Weights of a small masked spectrogram model: encoder width 192, batches of 384.
Rows from block 6 of the encoder of a small masked spectrogram model, named by matrix and row number. Rows with one number belong to one neuron. Each number is 128 + 32 x the weight over its row's rms, rounded and kept within 0 to 255. All counts start at 0. Numbers have three digits each.
After each neuron's rows are labels from the 100 clips, of 14848, where the neuron reaches its highest value: "top examples" is what is common among them. Only what is clearly more common there than usual is listed. The data: tunes sung on syllables by a formant synthesiser.
# fc1: MLP up (encoder.blocks.6.mlp.fc1.weight, 768x192), inputs 64-95
# fc2: MLP down (encoder.blocks.6.mlp.fc2.weight, 192x768, transposed), outputs 64-95

fc1.414:121152108176177139070160152119117103159180109130137170121153111107182058117108112145104083095141
fc2.414:142163133142166119130067122077104177135049160118125075132123093116050163141163133130127125108164
top examples: deep voice; consonant: /t/; vowel: /o/

fc1.609:120189114110109067149098092121113147151143176154139095168126138147160141131115104053172142114117
fc2.609:147133139089156113129155185137210216149119184095125146158135158136099069115036125154143093166118
top examples: reverberation; vowel: /i/; consonant: /b/

fc1.735:092201123159145091168183116166099181139121125108146110109110097129061129161087092119168151191133
fc2.735:149100189111180144041085155101109124149128166126115147121116167119142148130104123126075159149172
top examples: deep voice; vowel: /u/; consonant: /b/

fc1.388:113157115078204127098112111148143113152189187163105141097157115137075170151126113166153084159118
fc2.388:125113171128061156089101105113168088118136130129123122141112119149138168141094158147060128109111
top examples: consonant: /d/; vowel: /u/

fc1.767:064129093151089177164134164096138084110141104136065120085101117066167117126094085109097171117145
fc2.767:099127183089156170167097121072135171166110206058094146105129179150138128124134074141170138130088
top examples: reverberation; vibrato; vowel: /i/; consonant: /t/

fc1.494:153086159103138143162134129165135078058124157143085115101108092119136165150116137053143159171110
fc2.494:131089139110168088135125119114141077108128078127164117100110172123151154167123105139203122139145
top examples: reverberation; deep voice; consonant: /t/

fc1.448:097088139169115169186119133092100166186146095119147139182128119091184151133100110170124154169137
fc2.448:183103143115190147159111107177172067099171142116118129122134165118127099069178174100100114119214
top examples: consonant: /l/; vowel: /i/

fc1.478:120140153148157138111135136155088154115106153153160180120127127135115103174210077224105081134116
fc2.478:112157142199073134133101162140137115132145163117067102099134099137155140155131190117094153116212
top examples: deep voice; vowel: /æ/; clipping

fc1.713:141129054126158135067105151118114130107157125098153124090138158141102130143090103081138155133129
fc2.713:117182173190080135103109103147113173116095112080139135144112131127213149096131144146160155091102
top examples: child-like voice

fc1.465:195109112096146147097133120088121111168125106141129152221151172108153155124108157151161107142136
fc2.465:127130094109103074104180137163123126183139135091058094079088101137140109109151105119081150129125
top examples: consonant: none

fc1.405:064122155134115096154109114090092121174146107130157104167168091159112139162092094115159089197112
fc2.405:146104153155160155149131130158143059071160145178147107134147143120157083130120168158116115146119
top examples: consonant: /ʃ/; reverberation; muffled (low-pass)

fc1.334:110159137157127118138116119115144114110095140092127130162108169125128081153116097092126180160156
fc2.334:196119132040105136120151178126138141074131132162164129058145140123154145130082136169088098166081
top examples: deep voice; consonant: /m/; vowel: /æ/

fc1.188:096080117150135143145071149102132189181117092137113150123149125182117100161140114082088117152143
fc2.188:134128140166105165066135125196155055120127132182120129119133137163155126124120186056161176147126
top examples: vibrato; the note A#; first note: A#; consonant: none

fc1.507:102163111063121130170106095101104130107126117160143135106142148195140122144079120153118126112157
fc2.507:124162113074105152131106122172087166146125095167123081170091109123061166113191192135139088134159
top examples: consonant: /ʃ/

fc1.358:139076131092093074118150092152123100133162114122108122154085089122091097139130114071139124111157
fc2.358:085111122097169138100107049136147130130122157117080165158108124140155181124187114179085154068177
top examples: consonant: /l/; vowel: /o/

fc1.150:125040086112162137114153115089132151132057128185130161158112111166150079118091102104142124123114
fc2.150:113107122138144122116138114136182110129149140202128130140151145130113121114125145155121161120107
top examples: consonant: /l/; vowel: /i/; thin (high-pass)

fc1.326:115120179176120092145184155142059120165179156119119121187160098079138136068138113091165134106126
fc2.326:160131106111188111037151042159135071091122169127096207196127134108086113114148076168105107106151
top examples: consonant: none; mains hum

fc1.670:186145151117111125172131090145160153168135130115134158092116107146053104080069057142150160181083
fc2.670:093087122202080152096115135070085121084130163141128037152170086083122088094162140127124164117153
top examples: consonant: /ʃ/

fc1.454:125148130107117099145149141096114142133130105119118123168090090093120039116111165106094158160208
fc2.454:136097087116134098075085130139101092112141125148113130094132140156151178103158175150123134123123
top examples: consonant: /l/

fc1.571:146122174126160134084181088143152095099154172184152083099138070122074189096099118076105156170095
fc2.571:079077083153146122166069183130087126172108040126178134096158137156151100078169081198077134093142
top examples: consonant: /t/; consonant: /ʃ/; muffled (low-pass)

fc1.265:096161120169118103105177120153135151136102078120115072165166136161114087086134188131128151087123
fc2.265:151154104124118164132162138140079080113155115146164140078123143117148164146094113128145174143038
top examples: mains hum; consonant: /t/

fc1.646:136101167183138152095140139133151135105154065096141141091169124106136130188074134130170095145082
fc2.646:144116146096092141163071118129143044139143116141118159193165128146124147111164162116095164115147
top examples: child-like voice

fc1.113:136224159155140155152061131114142123104110120159108135151138211136125103182148179132183150114168
fc2.113:109154089206187141160125152111066109123083118133177147165128086093123120153102096119104138087091
top examples: consonant: /d/; consonant: /ʃ/

fc1.329:138084184057116153115100165078164120096104135128160092119166102127122118184130112153123130122171
fc2.329:090151091119090141134162136196149231140095112103101187125170158063113186169091134123147151115087
top examples: child-like voice

fc1.261:135179120134147154144139140074182188116169175135178089132155139146148068091150134140109155087105
fc2.261:077088132127127145145088138166202097134128088142103141202096093207142140186120214132150173090101
top examples: deep voice; consonant: /b/; consonant: /m/

fc1.104:122162119131144177132126171190130071090113130100144084136147079108122114144137132139171150111133
fc2.104:160118097174138068129090105119124152113169127115111167116146134174063079100110157107161159170062
top examples: vibrato; mains hum; first note: D#

fc1.63:150165085150119121113085127098142146120162089119149052175126162115129118119139154126112146122129
fc2.63:119102073100093141171138123143117154134164124107128137116164095099125171133124084161157146100134
top examples: pink noise; white noise

fc1.456:098158108146127085102089139096101082138166153101116080090136226127192170122151125140040138119140
fc2.456:123120144112082163136055165095095146134161138108156120078107099158092123164152166179144090140164
top examples: vowel: /i/; consonant: /l/

fc1.491:098140122065131165106175135117167167153136106144133118139118126072117116088152117135201142146125
fc2.491:154134116187088111110123123068144145100146172132152187102124137096098133118092181154194127057093
top examples: consonant: /l/; first note: C#; thin (high-pass)

fc1.216:125095200114152093058111153138062138120071158079167190117157112114104119102151150140128094140155
fc2.216:083115126126084114149185155133174145074148110117165138100130168103089136156088164121134121068090
top examples: deep voice; vowel: /u/

fc1.15:124132081150090131144161067136169176161104130099223148123145091110082128135090117174074125130139
fc2.15:097117054133173149140133091136104137140137121144167089169144115129166151130057140123200102156107
top examples: deep voice; vowel: /u/

fc1.240:060125144103093178131149154097155094078135139165137117152144149160114104087106125104119128182166
fc2.240:127131112088122145095116129097141164151144091138140048141089105125118118139166111148059081125145
top examples: consonant: /ʃ/

fc1.142:165107123177113146123097190141078140137142130126140141167076231171113081066174165164103102146126
fc2.142:091085135088179148162115084109115159187146153055099167134169123079110117192125165150130155121088
top examples: consonant: /ʃ/; consonant: /t/

fc1.350:116178117132148100125183112157132139094174074167150094109098199148123142127108101201193160168089
fc2.350:136116135150048140129076156083141129112106122144183082117204118116134138117170087144197124111182
top examples: consonant: /t/

fc1.181:140158130118117133157157134148096130161165153136180138153156144139088104116051109162116172115106
fc2.181:167097115089158084173104093159159048095075147109103088122104116137091114104131087135158146161159
top examples: pink noise; vowel: /u/; rumble

fc1.298:116068036121180149110155138186142175178155128212090146114141098121102149095082097128124155121058
fc2.298:183128095199136153124163136114129132090116152140120200159169113140122181066148182153167151160131
top examples: consonant: none

fc1.164:122126136082107104145072107109100120138103152168128174133097080135133107096170087148118113122126
fc2.164:185082095102167094169119143155066103099115152122107098159134204122129096054109107150123142135143
top examples: consonant: /l/

fc1.200:150103183135090148179114135109119114115144168167128194124131155085086200193112111119141084156049
fc2.200:182064062098144122136111133120157118155119067093120072157070137150176091127147142092111145102221
top examples: reverberation; consonant: /ʃ/

fc1.410:147106182129191131098154154148141141096137087070149116123147124120148068130092117133146118173113
fc2.410:118150075099111177102141136150122153104170113156084149156108097119165115086141095107092127118183
top examples: consonant: /t/

fc1.96:186161085141134154117139130125167143063118106104134114145150168174124142158125134079139130142150
fc2.96:108117165124104091150132110121138141160141087140106117092104151134157123150149168212101160137165
top examples: consonant: /b/; child-like voice

fc1.88:085122103165118177123148110162145056132111182072115183118136167140175131141185110147092099101125
fc2.88:167100112110132175109115174109103197136154139140047111109100127187081116151129119138157118175161
top examples: consonant: /ʃ/; vowel: /i/; vowel: /e/

fc1.58:161109096128125149044104100156092125143201132125140129135137135093144147106135098128069128144155
fc2.58:128133101121153150126159111146075151111120121144094098173134165114098174143144113093165139099148
top examples: consonant: none; high voice; first note: F#

fc1.258:133127110123151104142137144126107108070098131106129224167124086141124108103130116106118152060094
fc2.258:101201118110138121148146152154159121113081124094084132162157071120104098144165099132179109087145
top examples: consonant: none

fc1.763:186114146175102127062190076142106120147054102097175080143139100145155097095147170205106173092072
fc2.763:133104114127046158118169170102143130159190137180098169127088107125092139134149064118127134098163
top examples: consonant: /t/

fc1.376:135075145126094125073081125109100127135142116175146071127091144171133140138089121157085080079104
fc2.376:170146126134191124104173117199152148115091125142044151134127109124105132163147079090125131142135
top examples: consonant: /l/; consonant: /m/

fc1.483:123098136143145107141075145100106115048091103165132121112191164088147146130133203113115149104129
fc2.483:128083063098124089088154106098151136127154151104124141188106106121124121144098157101178181141129
top examples: pink noise; white noise; consonant: /t/

fc1.162:142156132102104206129144141146095111121093132158109117130143143120141146146115119182088116121151
fc2.162:121137112143177110124122156090143123128166152145185158154151054138081077130081087165134146082096
top examples: mains hum; vowel: /ɑ/

fc1.766:179182096066120167128122158126137134181185159117170114138118185151114145184099131109118172165180
fc2.766:068112126124121134114161120119163130071161186128143125150103164117105148123099164084104117149119
top examples: consonant: none

fc1.157:132074062113172112096148112132142120117113141109131130108041164148129086137136086107107131140098
fc2.157:155101109086103176106170157145146089086173082173136072111158109108189159102136064131116134122081
top examples: vowel: /i/; consonant: /l/

fc1.330:113143107118123164227132158099086129171147095191142136088070138107136113124093129178148135135080
fc2.330:153176163127084140049131150085126150076123155126134089121146098074142158133093159174133101160123
top examples: consonant: /t/; vowel: /u/

fc1.641:136193133112123122091133141106153088117035107152147142100179153136187140104084132125130145171109
fc2.641:109118151080044110166143100137106131130137063112147147091112162076108139134131112120082132127107
top examples: consonant: /t/; vowel: /æ/; pink noise

fc1.715:095133109200129138118093120120127141142144131121127130111120108151171126214186110109087174115054
fc2.715:064154182150126122075105107137158141114140111134151138103152127135147111143114149060144144151180
top examples: consonant: /b/

fc1.79:184169145108165100096138142176090131131136066063120107151085147138110068087124136137075081114075
fc2.79:120125069136140146182152139110124146169147120170108122109136143128169187157125127110124144164147
top examples: consonant: /t/; mains hum; consonant: /l/

fc1.570:106130145139127082170098126121121158129139084156140148178114139107167149202092073149079116085147
fc2.570:161129087122178109172132141157160155078165146155115055122144148145149151106161136142181112118088
top examples: vowel: /i/; child-like voice; consonant: /l/

fc1.484:134073138122114136077148153131162145073121099159102161088094112116128100185168173072094150117119
fc2.484:145191105133093081123140134096145122116131164141156110177079122106096156104140139162080125152114
top examples: consonant: none

fc1.331:119150128188152138073112111142075133144094090046146119043091105139143118137123093163213146089161
fc2.331:099076088101135122102110166118132107151151082115111174177104125113080139158104088090060125154068
top examples: vibrato; the note D; child-like voice; first note: D